Rows from block 6 of a small multi-label image tagger, named by matrix and row number. Rows with one number within an expert belong to one neuron, the router's apart. Each number is 50 + 12 x the weight over its row's rms, rounded and kept within 0 to 99. All counts start at 0.
After each expert's rows are labels from the 100 images, of 14976, where the router gives the expert most weight on average: "responds to" is what is common among them. Only what is clearly more common there than usual is listed. The data: simulated grey scan slices of phantoms with and without marks. In brackets: how many of the 100.
# router: router (model.blocks.6.mlp.router.weight, 32x160, trained with AdamW), inputs 80-159
# up: expert up (model.blocks.6.mlp.up, 32x80x160), inputs 80-159
# down: expert down (model.blocks.6.mlp.down, 32x160x80, transposed), outputs 80-159

# expert 7
router.7:52 44 37 35 40 55 36 66 38 48 49 47 31 47 48 46 73 43 45 45 55 56 55 60 31 44 47 31 57 43 54 43 43 45 38 35 37 33 54 45 42 50 75 47 64 52 74 42 45 50 54 77 41 46 51 50 32 44 53 55 39 55 51 36 49 46 45 59 33 34 73 35 37 59 48 50 45 47 57 29
up.0:52 48 73 44 43 40 54 56 37 55 35 63 49 55 57 49 58 50 37 60 67 30 76 47 66 56 59 57 36 70 35 54 51 61 56 69 56 54 44 46 52 43 51 58 60 54 65 44 33 48 33 51 54 34 30 73 49 40 73 53 39 45 63 57 66 28 24 56 44 46 51 39 51 24 54 49 45 56 35 39
down.0:52 59 54 53 76 58 54 43 41 60 39 35 39 48 63 54 56 34 45 53 59 51 61 45 58 32 22 53 63 48 40 46 45 63 74 64 75 59 37 31 55 59 32 45 40 73 57 24 54 53 46 45 58 49 55 80 51 35 35 15 40 36 49 47 52 46 35 41 56 45 41 60 34 68 52 67 68 50 47 44
up.1:48 33 62 60 56 48 67 39 77 61 36 40 62 43 40 45 53 55 38 44 38 48 60 47 73 30 41 52 56 50 67 21 48 59 68 64 72 41 45 29 34 52 24 49 37 53 48 36 43 57 53 51 53 35 36 48 55 31 44 62 75 46 62 55 55 43 38 59 62 52 69 64 56 55 40 51 37 56 35 82
down.1:46 50 44 59 60 44 59 56 38 48 49 21 51 64 34 48 38 25 51 49 53 69 46 47 67 37 47 40 38 45 62 40 30 58 60 49 78 45 22 52 77 25 33 43 59 53 56 39 47 56 47 45 56 40 36 47 48 29 60 53 76 62 47 41 31 34 41 37 46 31 50 61 46 42 42 55 49 44 40 55
responds to: belly (87)

# expert 30
router.30:40 45 28 35 48 64 34 30 60 59 59 39 49 59 60 68 62 46 46 46 53 47 48 47 40 41 33 41 41 61 53 54 25 68 33 53 50 61 33 77 20 52 58 47 51 54 46 48 61 49 65 50 36 69 68 50 58 46 49 33 34 56 49 48 28 53 46 29 33 36 55 45 60 40 39 62 41 51 53 40
up.0:55 52 56 41 54 39 49 38 68 34 49 63 55 47 62 61 57 63 50 52 55 61 53 49 49 75 57 52 57 61 28 66 53 39 48 50 31 39 65 53 44 53 58 55 66 48 53 72 50 28 42 49 31 66 57 35 36 75 37 60 46 34 34 63 48 87 51 61 50 45 69 21 54 39 35 46 23 30 30 40
down.0:73 48 67 45 57 53 52 52 37 58 52 44 62 23 53 43 72 46 39 35 48 52 55 46 47 48 45 48 31 41 43 68 62 43 50 59 65 16 56 57 41 48 56 63 29 43 59 45 42 65 58 46 55 33 46 54 29 75 44 26 31 30 51 32 46 50 61 52 63 64 52 56 52 58 39 55 59 59 56 34
up.1:56 52 62 13 36 46 49 59 41 42 36 50 34 50 44 53 51 47 60 56 65 65 80 58 56 68 47 58 38 69 54 59 48 64 48 34 60 71 45 58 59 45 63 38 78 59 52 63 59 52 41 54 51 46 54 47 47 65 52 53 59 32 41 57 59 56 49 57 47 52 46 43 40 52 29 50 42 32 41 46
down.1:38 51 39 47 54 79 40 61 69 55 44 57 33 68 79 72 41 49 44 58 57 41 58 46 46 62 57 62 41 58 48 38 49 42 50 36 40 57 50 32 41 57 45 50 27 48 49 48 46 52 55 24 38 58 66 47 58 39 54 43 52 55 42 53 62 57 25 58 46 50 75 43 40 40 67 38 44 54 56 58
responds to: head (96)

# expert 9
router.9:58 58 56 52 45 56 39 64 57 55 36 54 39 75 34 44 35 38 44 55 42 68 60 59 57 52 42 41 56 42 43 56 46 33 40 70 66 72 50 61 71 32 60 60 47 58 37 71 59 56 42 52 41 46 41 26 38 68 32 59 39 42 38 49 57 60 46 69 43 29 46 61 44 57 51 46 46 44 33 58
up.0:42 55 56 56 49 49 29 46 48 38 43 36 55 52 31 59 39 56 38 59 65 39 43 42 73 39 39 47 51 59 54 52 50 65 63 55 33 37 41 32 65 52 30 49 51 36 91 48 48 40 46 53 80 52 35 74 57 52 53 35 57 59 75 69 67 39 45 41 47 52 59 55 53 82 41 66 58 43 68 44
down.0:61 28 60 54 49 36 40 30 46 35 58 43 64 32 47 51 63 38 44 52 59 56 49 31 39 42 66 39 34 47 50 70 41 48 31 45 62 44 57 66 48 43 47 64 47 49 55 53 53 53 55 56 42 51 49 44 35 61 50 66 49 61 45 26 28 35 46 46 52 40 42 34 61 35 65 41 61 62 59 34
up.1:61 33 32 55 53 32 58 56 54 37 54 50 54 31 56 58 61 54 53 47 38 56 35 53 45 59 44 49 60 58 43 52 50 79 41 42 29 26 44 40 49 41 71 43 70 61 67 39 56 33 45 43 57 52 71 80 47 58 35 62 61 46 45 76 49 46 47 48 42 42 36 36 47 49 44 39 46 41 41 44
down.1:64 41 56 51 59 61 52 43 40 52 36 32 60 46 44 58 37 49 53 38 49 64 59 25 38 57 52 51 55 53 59 43 49 51 40 66 34 50 61 65 62 64 44 78 42 63 30 55 48 43 46 55 61 64 52 29 48 73 49 68 44 37 46 58 21 56 31 50 56 39 57 32 70 40 50 52 34 68 57 38
responds to: belly (74); low contrast (54)

# expert 16
router.16:47 48 42 53 52 56 40 65 47 40 48 59 30 45 55 32 31 55 60 60 49 32 35 33 80 38 64 51 29 42 62 31 54 67 52 64 58 51 41 40 52 41 43 27 46 53 31 43 71 36 55 40 49 47 41 39 47 52 57 48 69 51 60 49 56 64 51 44 63 47 51 61 29 41 70 61 71 75 46 68
up.0:64 57 49 53 41 36 31 52 62 46 53 66 46 42 49 40 71 25 48 64 45 38 53 35 42 54 75 42 45 47 43 47 50 38 53 55 36 54 55 62 32 55 54 38 39 34 45 53 70 61 60 23 49 59 70 55 31 61 53 61 71 48 50 60 31 65 44 44 57 59 34 86 76 55 54 49 67 70 56 63
down.0:51 34 78 33 49 34 46 57 52 81 53 42 73 64 42 40 57 37 42 35 42 75 52 34 58 58 53 34 39 57 41 55 70 55 43 49 63 26 50 55 56 28 68 53 52 44 65 59 48 48 53 59 56 51 33 45 65 46 68 43 33 48 43 31 36 41 44 45 62 50 46 41 38 40 52 51 49 50 45 45
up.1:32 60 52 36 29 60 45 60 48 69 47 47 65 47 67 29 33 59 39 68 56 48 42 68 29 39 31 56 46 52 86 61 40 68 46 60 28 42 37 65 51 73 63 59 61 65 46 50 55 47 48 41 63 45 34 53 72 66 57 49 55 31 54 49 31 32 59 59 22 34 52 45 58 50 32 49 58 35 51 33
down.1:69 22 38 34 35 49 37 32 53 66 51 34 56 38 42 63 29 69 52 45 56 41 42 47 53 34 46 48 40 39 38 43 56 48 49 63 69 33 45 53 51 56 58 63 54 63 63 31 45 49 52 42 44 54 59 53 54 32 75 47 29 52 41 56 52 48 62 42 52 56 75 36 50 54 47 58 31 40 61 38
responds to: side: left half (69); several spots (66); head (57)

# expert 0
router.0:45 40 53 35 50 42 49 38 56 56 56 41 47 35 67 63 66 39 50 48 23 20 39 60 51 38 37 74 74 43 56 52 57 42 49 65 35 49 52 45 37 44 67 52 52 40 76 49 50 43 62 49 54 50 50 53 66 43 49 62 59 46 48 78 47 49 42 72 50 30 62 39 59 45 44 58 53 68 82 41
up.19:51 60 46 66 66 33 40 59 51 19 41 46 48 45 40 39 57 61 56 32 63 72 53 70 61 43 38 46 77 59 49 64 35 42 42 67 56 54 46 59 62 48 53 54 62 42 40 49 55 42 47 59 39 67 28 45 47 67 48 80 53 47 35 40 38 39 53 84 66 30 63 62 43 46 42 44 41 44 67 49
down.19:40 59 21 38 41 46 64 37 40 57 51 86 33 66 50 59 50 58 49 68 33 21 35 30 56 66 44 47 51 58 68 40 73 58 44 57 45 40 60 87 33 58 42 56 45 35 37 67 61 44 48 47 49 64 61 25 51 52 58 61 41 56 37 40 37 50 55 48 45 58 54 50 53 65 44 49 59 37 45 47
up.20:58 36 78 45 62 46 64 35 45 55 71 30 68 57 35 33 41 64 64 32 50 57 55 33 42 60 64 33 57 44 44 57 47 48 54 43 55 49 54 55 62 34 50 36 54 15 44 56 57 26 48 56 48 35 45 54 32 71 38 65 63 43 49 37 51 54 49 54 75 50 58 49 45 38 47 54 54 49 59 36
down.20:45 57 45 53 25 40 26 59 52 39 38 56 44 31 63 53 60 46 40 60 52 61 26 53 52 57 48 37 48 41 54 51 39 58 25 52 44 53 21 27 45 63 69 53 46 80 46 51 69 38 73 64 30 61 81 73 69 53 60 68 42 49 40 45 44 63 41 32 60 46 53 49 62 45 54 39 35 51 41 39
responds to: streaks (100); low contrast (89); limb (73)

# expert 20
router.20:68 53 42 46 40 46 35 49 48 55 37 61 51 46 37 49 51 31 39 58 38 79 42 54 44 43 44 45 49 71 41 67 70 35 32 44 45 45 56 68 46 66 58 50 56 42 39 46 59 55 46 68 44 32 70 25 42 51 35 64 74 39 32 77 55 60 38 66 54 63 74 63 61 61 39 81 51 47 53 27
up.0:55 53 72 37 49 59 61 42 44 56 55 51 56 27 59 48 75 42 63 46 83 62 53 42 48 39 56 52 59 38 31 56 52 57 52 53 71 56 60 58 44 29 41 69 75 53 40 34 49 60 72 58 46 42 62 67 49 45 37 63 59 48 69 52 41 61 35 60 62 43 33 58 85 56 38 72 66 70 52 58
down.0:32 47 55 25 52 66 45 58 46 52 60 58 39 54 60 67 60 29 49 52 55 67 44 63 66 40 42 51 46 56 79 44 31 52 52 43 67 66 36 35 55 39 62 41 43 40 38 42 58 39 46 72 24 27 39 50 68 57 47 45 61 53 45 46 55 66 78 64 43 66 32 76 46 44 66 50 56 64 47 74
up.1:50 41 45 68 53 49 28 46 58 33 51 37 55 40 34 40 39 54 64 59 53 47 72 67 31 63 48 40 57 86 31 50 47 54 55 65 50 41 53 69 58 41 59 31 67 62 36 60 70 49 51 50 66 63 63 44 59 43 46 58 46 57 45 56 64 40 44 57 67 51 56 41 40 76 59 46 44 42 41 68
down.1:53 57 48 68 42 57 62 44 37 39 59 47 40 53 36 39 38 37 52 40 45 62 60 55 55 53 62 60 44 51 44 70 58 36 50 41 42 51 50 48 36 57 54 40 75 39 51 64 58 69 45 69 43 37 38 56 15 74 37 75 54 32 56 41 39 43 60 85 58 48 26 50 59 54 43 57 41 46 48 65
responds to: chest (77); low contrast (54)

# expert 22
router.22:53 53 44 51 27 56 60 49 51 50 42 43 46 34 54 42 54 38 52 56 53 78 33 52 45 40 52 61 56 38 50 59 72 44 63 32 55 51 45 60 60 47 54 62 61 60 52 50 28 27 55 62 40 42 75 40 55 42 57 47 50 66 35 47 54 50 54 45 28 41 45 32 61 37 27 45 59 29 32 30
up.0:51 39 60 43 46 40 53 58 38 65 55 42 41 37 59 38 53 59 57 36 55 58 60 45 71 51 64 62 52 53 42 69 61 44 54 40 58 64 61 53 73 35 68 72 61 56 41 72 37 42 54 61 41 38 66 51 50 76 46 52 45 66 45 57 47 42 59 56 47 58 41 39 25 31 39 41 33 38 29 48
down.0:38 52 64 51 67 39 69 49 33 37 29 42 72 41 31 18 44 52 55 53 43 61 41 53 37 49 60 31 49 50 38 51 66 62 61 62 45 63 72 45 41 62 57 60 58 46 40 57 47 63 43 67 60 35 62 37 53 55 47 73 52 51 45 55 46 48 43 52 52 78 41 51 37 46 56 52 44 46 58 38
up.1:39 41 44 45 60 66 32 77 39 60 59 36 38 63 36 48 45 34 30 50 55 39 50 57 65 71 50 63 37 42 56 38 49 26 76 43 44 45 35 31 77 56 38 34 56 49 48 54 55 56 37 46 48 50 64 72 31 33 52 46 53 63 58 41 67 44 26 55 45 66 48 66 42 72 53 54 51 44 84 59
down.1:52 43 62 39 59 49 61 53 48 34 53 27 60 49 36 22 65 59 26 43 55 50 65 57 67 58 45 40 46 58 47 63 28 40 58 59 64 42 47 62 57 45 42 36 52 62 57 48 50 48 53 57 55 36 52 43 40 57 37 57 44 51 54 38 28 39 40 66 65 56 63 51 48 65 41 70 35 62 54 36
responds to: noisy (69); belly (65)

# expert 6
router.6:46 36 51 54 45 65 46 51 41 68 35 54 40 45 48 53 72 42 44 44 40 70 27 66 35 56 45 32 56 54 47 62 36 30 39 52 46 34 67 50 45 49 52 60 56 53 75 66 47 47 38 66 39 42 39 46 53 40 34 51 39 66 44 55 58 49 36 56 46 39 72 31 60 39 41 53 44 57 49 32
up.0:44 42 58 46 35 42 54 58 61 38 50 58 52 50 52 52 25 40 53 42 45 63 57 40 40 66 38 34 63 56 33 43 50 54 55 74 52 46 59 49 45 43 55 47 55 49 41 44 33 47 56 68 62 61 55 53 61 42 35 63 52 61 62 43 57 71 61 68 51 46 68 37 65 57 46 57 34 57 58 57
down.0:49 70 57 58 39 22 41 59 40 54 42 50 58 48 43 50 37 56 42 49 22 49 63 59 40 49 64 60 36 60 40 61 56 36 32 75 34 51 76 64 43 41 53 45 39 49 37 72 48 65 43 48 47 55 37 37 51 65 55 61 57 50 55 73 51 36 35 46 49 66 48 67 62 38 35 49 30 67 46 52
up.1:53 57 40 42 43 51 47 39 55 56 53 38 54 46 46 57 36 49 53 49 50 19 37 76 50 61 36 60 44 46 64 68 55 56 59 39 33 47 25 69 53 46 55 49 44 48 59 72 45 49 52 60 56 39 54 43 61 40 73 35 65 54 38 69 41 42 49 60 47 40 59 56 49 49 28 41 65 19 63 56
down.1:38 59 60 46 38 45 59 45 48 62 56 35 71 54 34 33 57 29 48 47 55 37 71 53 58 42 28 54 46 46 48 64 45 26 70 55 64 40 50 57 79 45 40 30 53 47 60 50 51 67 64 52 65 31 50 55 32 37 35 37 48 65 48 47 46 31 43 49 62 62 43 56 49 57 28 69 58 63 52 38
responds to: belly (90); low contrast (67)

# expert 11
router.11:57 51 47 64 63 46 58 52 64 33 31 30 47 62 47 44 71 37 48 39 37 63 51 63 43 57 48 49 70 53 49 62 51 38 42 65 35 56 57 47 61 42 47 51 52 57 50 54 57 44 53 70 53 67 81 33 45 38 33 82 47 66 50 48 52 57 32 57 48 30 74 39 54 29 55 47 26 55 62 47
up.0:57 30 45 32 61 45 51 63 41 68 61 44 58 60 39 53 48 76 64 43 69 61 59 44 39 60 49 55 45 51 54 40 70 58 55 47 45 36 43 38 56 46 18 53 45 47 56 49 36 49 45 48 65 24 44 49 53 61 43 47 42 20 64 64 57 36 55 29 54 83 34 45 36 62 53 70 41 37 54 41
down.0:81 56 42 53 33 46 34 62 71 63 63 73 54 28 35 63 53 59 66 53 32 44 57 68 53 59 45 49 66 58 35 43 62 39 48 43 58 59 59 66 42 56 64 39 61 58 46 67 49 43 34 47 46 39 60 47 46 54 57 68 64 44 48 57 73 58 56 59 59 47 47 61 42 60 44 49 33 45 41 39
up.1:33 49 61 48 53 59 51 52 51 61 52 46 58 39 57 70 43 39 55 52 73 27 62 50 78 39 45 42 52 36 29 62 76 68 78 38 44 37 34 28 57 53 31 37 46 33 31 72 44 63 38 54 38 44 56 43 38 48 30 53 50 35 43 62 72 54 35 53 42 54 25 45 47 61 68 59 53 47 60 61
down.1:69 79 64 76 56 48 44 46 56 27 63 51 51 42 46 63 60 60 54 32 66 46 80 38 39 54 43 62 39 22 51 34 43 39 48 55 52 27 46 64 36 40 27 58 37 41 58 62 57 36 52 37 70 52 26 52 21 29 47 48 50 46 47 54 44 48 51 44 60 46 53 62 62 65 58 60 48 64 55 64
responds to: head (96); low contrast (65)

# expert 5
router.5:44 69 47 37 41 46 60 60 45 48 36 53 59 50 47 45 45 40 37 57 53 63 45 48 44 38 42 47 45 45 42 59 60 46 41 54 49 44 51 46 37 62 68 65 58 55 43 49 43 40 30 68 36 33 38 25 39 40 68 54 38 34 22 44 38 42 62 56 45 39 69 30 52 50 16 58 38 32 63 26
up.0:64 57 42 61 42 57 49 37 79 50 63 54 43 74 71 57 33 49 34 55 29 41 55 34 47 63 63 74 44 38 50 41 57 38 37 48 38 40 67 56 27 45 45 47 34 61 33 50 35 49 56 43 26 44 51 41 61 53 71 35 56 38 61 62 55 35 46 57 54 45 58 44 51 33 60 24 41 72 66 36
down.0:82 42 61 59 41 49 58 48 51 37 66 43 68 51 36 38 60 50 55 40 45 44 56 49 47 72 54 53 24 48 59 63 34 38 52 37 56 47 59 53 47 34 61 32 45 41 47 50 56 66 38 59 56 45 49 39 29 50 66 59 34 57 66 12 20 46 55 50 65 53 45 38 61 33 22 59 61 59 60 33
up.1:44 54 54 30 48 63 44 63 40 69 50 40 33 41 51 65 43 39 55 70 45 60 53 36 25 46 48 59 32 34 48 67 81 63 36 55 42 47 72 51 54 50 82 51 48 64 24 63 45 71 45 52 49 38 38 37 64 43 64 38 61 41 39 77 55 22 35 48 59 54 41 60 41 41 50 52 42 48 58 49
down.1:44 38 35 39 37 56 55 39 61 56 55 75 43 55 51 57 45 26 47 60 30 51 49 58 60 36 38 54 42 45 51 69 50 59 53 59 35 45 24 57 39 39 55 40 49 33 72 53 65 42 45 52 44 22 47 69 58 47 34 49 54 45 38 59 73 33 38 43 54 60 58 44 36 66 51 65 48 52 38 59
responds to: noisy (64); head (58)

# expert 18
router.18:58 45 54 46 46 41 55 53 59 43 63 44 59 51 68 36 42 39 55 59 38 59 35 51 28 82 35 72 45 60 63 52 66 56 50 39 35 29 38 37 48 52 47 59 60 58 67 61 45 43 52 42 29 45 54 30 56 45 63 56 50 47 28 48 56 44 32 43 48 36 69 43 48 37 35 38 33 29 45 19
up.19:52 30 34 36 60 56 71 67 77 58 51 46 37 55 84 36 54 49 46 49 33 44 29 40 25 47 57 50 45 38 64 52 45 59 59 53 39 28 76 38 44 58 47 61 50 52 52 44 53 54 64 50 54 47 67 45 74 66 63 45 63 63 50 54 47 53 34 38 54 49 61 26 34 35 57 26 37 32 52 48
down.19:50 66 61 66 42 41 62 42 59 30 53 52 55 57 60 41 34 73 70 25 71 59 55 41 49 38 46 58 67 54 39 58 41 86 30 70 54 50 51 56 47 48 41 78 67 57 61 33 33 38 47 39 50 69 48 20 48 57 43 61 41 58 45 60 48 39 56 66 51 27 62 39 42 39 48 42 58 48 35 35
up.20:51 45 57 59 50 21 48 33 47 53 54 57 51 60 40 56 44 76 57 25 43 60 50 35 51 53 51 53 58 52 21 37 49 67 30 48 48 76 56 62 70 36 46 47 59 34 60 31 41 48 37 45 56 66 34 61 36 71 51 71 58 30 55 68 42 66 39 58 69 71 47 50 38 38 46 73 39 58 50 42
down.20:41 67 36 48 64 45 73 61 25 46 35 45 49 57 35 35 47 48 49 66 53 64 22 47 55 26 63 19 64 58 64 55 31 59 61 55 46 58 63 39 56 60 47 50 68 57 62 46 48 35 43 54 58 37 47 32 50 44 43 45 40 58 52 44 53 38 52 26 59 51 53 40 45 55 49 59 49 44 67 35
responds to: belly (100)

# expert 23
router.23:67 55 54 28 64 55 49 46 46 62 32 39 32 61 54 67 70 37 63 47 50 58 60 44 47 65 47 44 43 53 44 66 45 31 41 46 53 63 75 68 31 40 53 62 64 52 58 59 46 63 62 52 34 49 67 39 43 36 47 32 62 44 56 47 46 50 30 52 38 44 59 41 44 21 18 40 40 42 42 48
up.19:47 79 56 57 65 46 54 30 42 66 48 45 55 57 55 44 54 66 42 45 70 46 39 38 54 55 53 42 70 45 34 43 47 41 55 72 57 54 40 37 39 69 24 70 55 43 51 51 44 46 43 56 46 67 59 53 39 53 40 53 41 41 49 31 37 40 67 76 51 53 43 56 62 54 58 63 32 56 66 45
down.19:46 56 58 53 30 52 49 44 53 39 61 52 56 49 47 69 19 49 62 72 56 45 52 53 56 46 56 49 60 49 33 64 63 43 36 51 52 62 70 35 41 58 52 59 70 43 42 44 40 53 42 53 70 38 40 60 39 78 22 51 53 63 67 38 38 44 57 59 55 47 41 40 54 67 35 29 45 37 49 45
up.20:65 46 36 64 53 57 42 49 63 50 46 64 46 34 64 57 61 48 36 42 58 53 44 65 72 32 41 71 51 64 53 60 55 49 36 65 50 53 36 61 29 58 44 47 50 69 60 30 49 38 36 59 29 63 56 51 52 54 43 79 39 41 55 41 46 52 56 60 45 29 38 46 46 37 31 43 73 51 33 44
down.20:33 44 39 29 44 58 49 55 47 78 39 66 47 58 71 49 38 43 61 41 49 21 27 44 64 49 52 53 50 78 38 52 56 59 50 59 53 57 50 44 62 53 50 50 46 68 60 50 69 62 63 26 52 42 56 48 51 47 44 31 39 48 61 36 50 43 55 57 60 54 38 31 06 50 56 46 39 39 38 42
responds to: belly (98); crack in bone (42)

# expert 12
router.12:52 65 52 39 58 62 45 56 55 32 17 51 47 40 56 51 48 46 41 81 48 66 58 53 41 39 57 66 39 41 66 55 63 45 78 47 38 62 70 59 42 61 54 52 60 64 49 65 44 52 56 51 59 36 42 54 51 52 46 46 54 72 41 58 33 49 48 34 45 58 28 43 66 55 34 63 52 36 44 35
up.0:51 76 39 48 55 44 57 72 44 51 24 73 50 38 33 50 37 57 73 54 63 38 66 72 42 43 52 56 48 62 70 32 10 25 54 35 53 60 55 41 39 65 68 45 53 40 46 63 60 53 52 51 67 50 41 32 39 51 40 52 70 59 53 61 60 49 56 55 45 51 42 57 51 64 65 50 75 46 47 54
down.0:62 54 52 72 65 47 50 25 25 40 56 50 44 50 42 36 49 56 47 54 32 53 60 42 48 49 79 48 52 40 25 48 60 37 40 53 47 62 63 41 23 63 35 58 35 48 36 46 44 48 24 46 30 71 39 41 51 48 61 44 46 64 69 63 57 62 39 55 56 37 43 46 62 21 40 47 45 59 55 69
up.1:42 59 40 64 42 43 51 49 54 51 44 61 43 55 52 69 76 66 64 61 74 47 61 48 56 65 63 41 32 63 53 36 26 53 56 26 42 56 66 38 52 53 77 49 50 43 50 43 70 35 62 29 65 55 67 50 41 61 57 42 58 63 41 56 60 48 37 70 51 30 54 42 48 51 34 47 46 47 48 57
down.1:52 38 58 44 47 28 44 56 76 46 68 43 61 50 59 52 52 52 68 40 46 57 33 37 34 51 54 30 56 79 60 48 59 64 49 62 60 27 64 52 62 24 58 57 49 58 25 47 60 47 63 49 45 33 43 47 67 32 35 37 61 43 28 42 56 46 41 34 58 48 63 37 31 47 61 44 59 68 44 46
responds to: chest (99); low contrast (58)

# expert 21
router.21:53 44 25 66 52 63 60 59 54 35 51 48 43 49 47 54 48 52 58 44 46 59 38 83 46 28 28 38 59 37 42 46 66 46 56 61 52 39 27 58 59 41 40 28 64 56 57 48 40 45 43 33 41 52 47 64 67 30 14 44 42 38 37 67 55 30 46 63 47 29 41 53 53 75 51 43 57 50 42 49
up.0:43 45 37 57 49 58 56 46 45 58 50 46 44 72 55 47 46 47 38 46 36 50 50 52 58 23 34 80 40 45 56 34 55 30 52 52 66 57 54 50 49 44 37 49 32 48 57 42 44 63 74 47 53 37 39 60 52 40 63 41 53 52 74 42 43 34 65 49 49 54 42 54 56 48 47 56 83 60 62 66
down.0:54 42 62 57 58 72 49 38 59 52 54 62 53 38 63 53 44 59 46 58 33 51 53 74 62 29 54 58 51 27 49 45 79 62 53 59 44 52 50 47 53 53 41 45 62 57 41 43 50 35 67 48 51 38 28 34 53 37 51 28 57 56 31 64 59 66 59 45 57 47 25 43 34 50 64 55 38 50 61 53
up.1:59 52 23 53 63 50 64 45 45 43 46 44 54 46 54 19 49 45 55 40 56 48 38 56 77 41 53 61 71 66 47 58 55 52 61 54 49 55 55 45 33 48 48 50 57 49 48 40 56 57 68 59 57 55 54 57 41 35 83 41 41 69 56 51 55 46 50 55 43 58 57 45 70 27 41 47 53 41 41 40
down.1:49 54 40 52 47 50 65 38 59 24 27 59 62 45 49 67 42 82 40 62 56 69 49 64 31 51 48 43 56 64 54 41 41 50 42 56 33 57 67 62 33 76 46 61 53 55 52 56 41 40 51 46 47 50 55 28 66 47 50 50 62 50 50 51 56 56 64 44 40 41 53 16 66 76 37 23 68 39 59 34
responds to: belly (72)

# expert 4
router.4:63 38 38 63 32 48 47 64 41 38 31 55 47 44 52 41 51 29 54 45 53 41 65 53 51 57 41 46 77 81 15 33 68 55 61 50 56 58 52 45 62 62 69 36 71 49 46 20 62 56 54 44 69 77 43 56 41 64 50 81 57 30 53 42 59 66 66 79 57 45 50 57 51 58 53 47 39 49 64 45
up.0:33 49 58 59 57 57 46 36 62 46 66 34 37 64 42 52 58 45 42 55 46 40 59 44 56 66 69 66 55 47 42 66 54 20 44 25 55 41 26 57 30 40 48 48 45 34 63 63 44 51 56 36 42 51 59 75 63 36 60 46 44 56 40 41 46 40 38 54 38 88 28 63 59 29 44 45 53 61 48 59
down.0:53 47 57 47 34 47 54 54 60 37 54 31 43 51 43 55 64 59 42 57 53 68 56 44 37 35 45 31 45 34 60 44 21 55 49 34 47 44 53 26 39 48 38 51 28 50 69 53 30 36 58 47 28 58 72 41 53 39 60 54 53 50 55 57 57 57 47 46 22 37 47 64 70 40 60 23 57 51 47 58
up.1:31 43 57 46 56 39 59 28 49 42 52 53 53 37 57 50 35 73 71 72 45 63 34 45 39 43 48 50 57 67 62 42 62 63 50 48 32 67 49 56 57 40 51 52 49 55 24 38 57 31 75 47 38 23 41 44 46 54 47 47 68 38 64 62 41 50 57 59 32 51 22 30 44 49 46 52 50 36 60 55
down.1:59 53 39 48 50 38 51 64 50 46 39 73 53 51 54 49 27 59 65 36 58 59 35 42 34 49 65 53 56 58 74 37 66 63 43 48 51 40 51 35 57 63 47 64 66 75 52 36 47 20 44 57 39 57 62 58 68 39 60 46 63 53 48 43 53 78 55 42 31 34 46 27 44 63 72 36 66 44 54 65
responds to: chest (100)

# expert 14
router.14:33 58 52 44 56 53 48 53 47 53 42 43 55 74 50 46 71 39 33 66 55 71 46 61 48 42 46 53 38 50 40 54 59 31 35 44 45 48 62 46 47 52 70 73 54 54 45 60 22 39 43 76 28 38 52 37 27 35 61 62 42 49 57 48 47 38 39 54 56 46 67 29 67 32 43 47 50 43 59 41
up.0:41 60 25 51 41 59 30 55 78 62 44 58 32 48 52 56 49 39 39 66 56 59 34 72 54 55 40 49 43 61 71 53 23 37 56 17 48 54 44 44 56 79 49 47 51 47 38 48 60 67 51 71 63 40 44 68 53 45 66 41 54 58 76 35 43 60 65 55 42 47 55 63 71 80 30 58 61 54 55 64
down.0:28 36 42 45 47 70 38 48 76 77 43 46 18 54 62 56 54 56 44 66 26 30 53 38 52 69 47 51 43 51 48 54 63 64 34 46 20 46 55 58 34 55 59 42 41 48 40 57 57 50 70 39 41 58 48 54 64 49 73 53 42 43 16 64 50 49 34 33 51 56 56 60 36 67 50 54 50 54 49 44
up.1:30 47 51 64 51 39 54 40 53 49 53 48 33 49 43 55 30 52 76 56 59 57 58 30 46 65 57 33 68 43 48 47 50 73 50 39 55 49 39 59 53 65 56 36 44 53 16 69 53 29 62 64 58 45 37 33 77 60 23 59 63 36 41 57 56 64 51 58 46 57 42 52 58 67 69 50 27 58 53 50
down.1:67 56 54 30 62 42 64 30 54 56 50 47 38 43 54 50 33 62 66 79 39 70 48 53 50 32 53 45 56 41 40 32 56 62 57 59 65 55 37 55 60 33 38 38 41 64 39 40 44 51 70 51 42 30 36 35 55 10 39 27 58 49 39 70 52 50 64 35 38 58 32 42 46 46 61 64 44 49 57 59
responds to: noisy (86); low contrast (62); limb (56)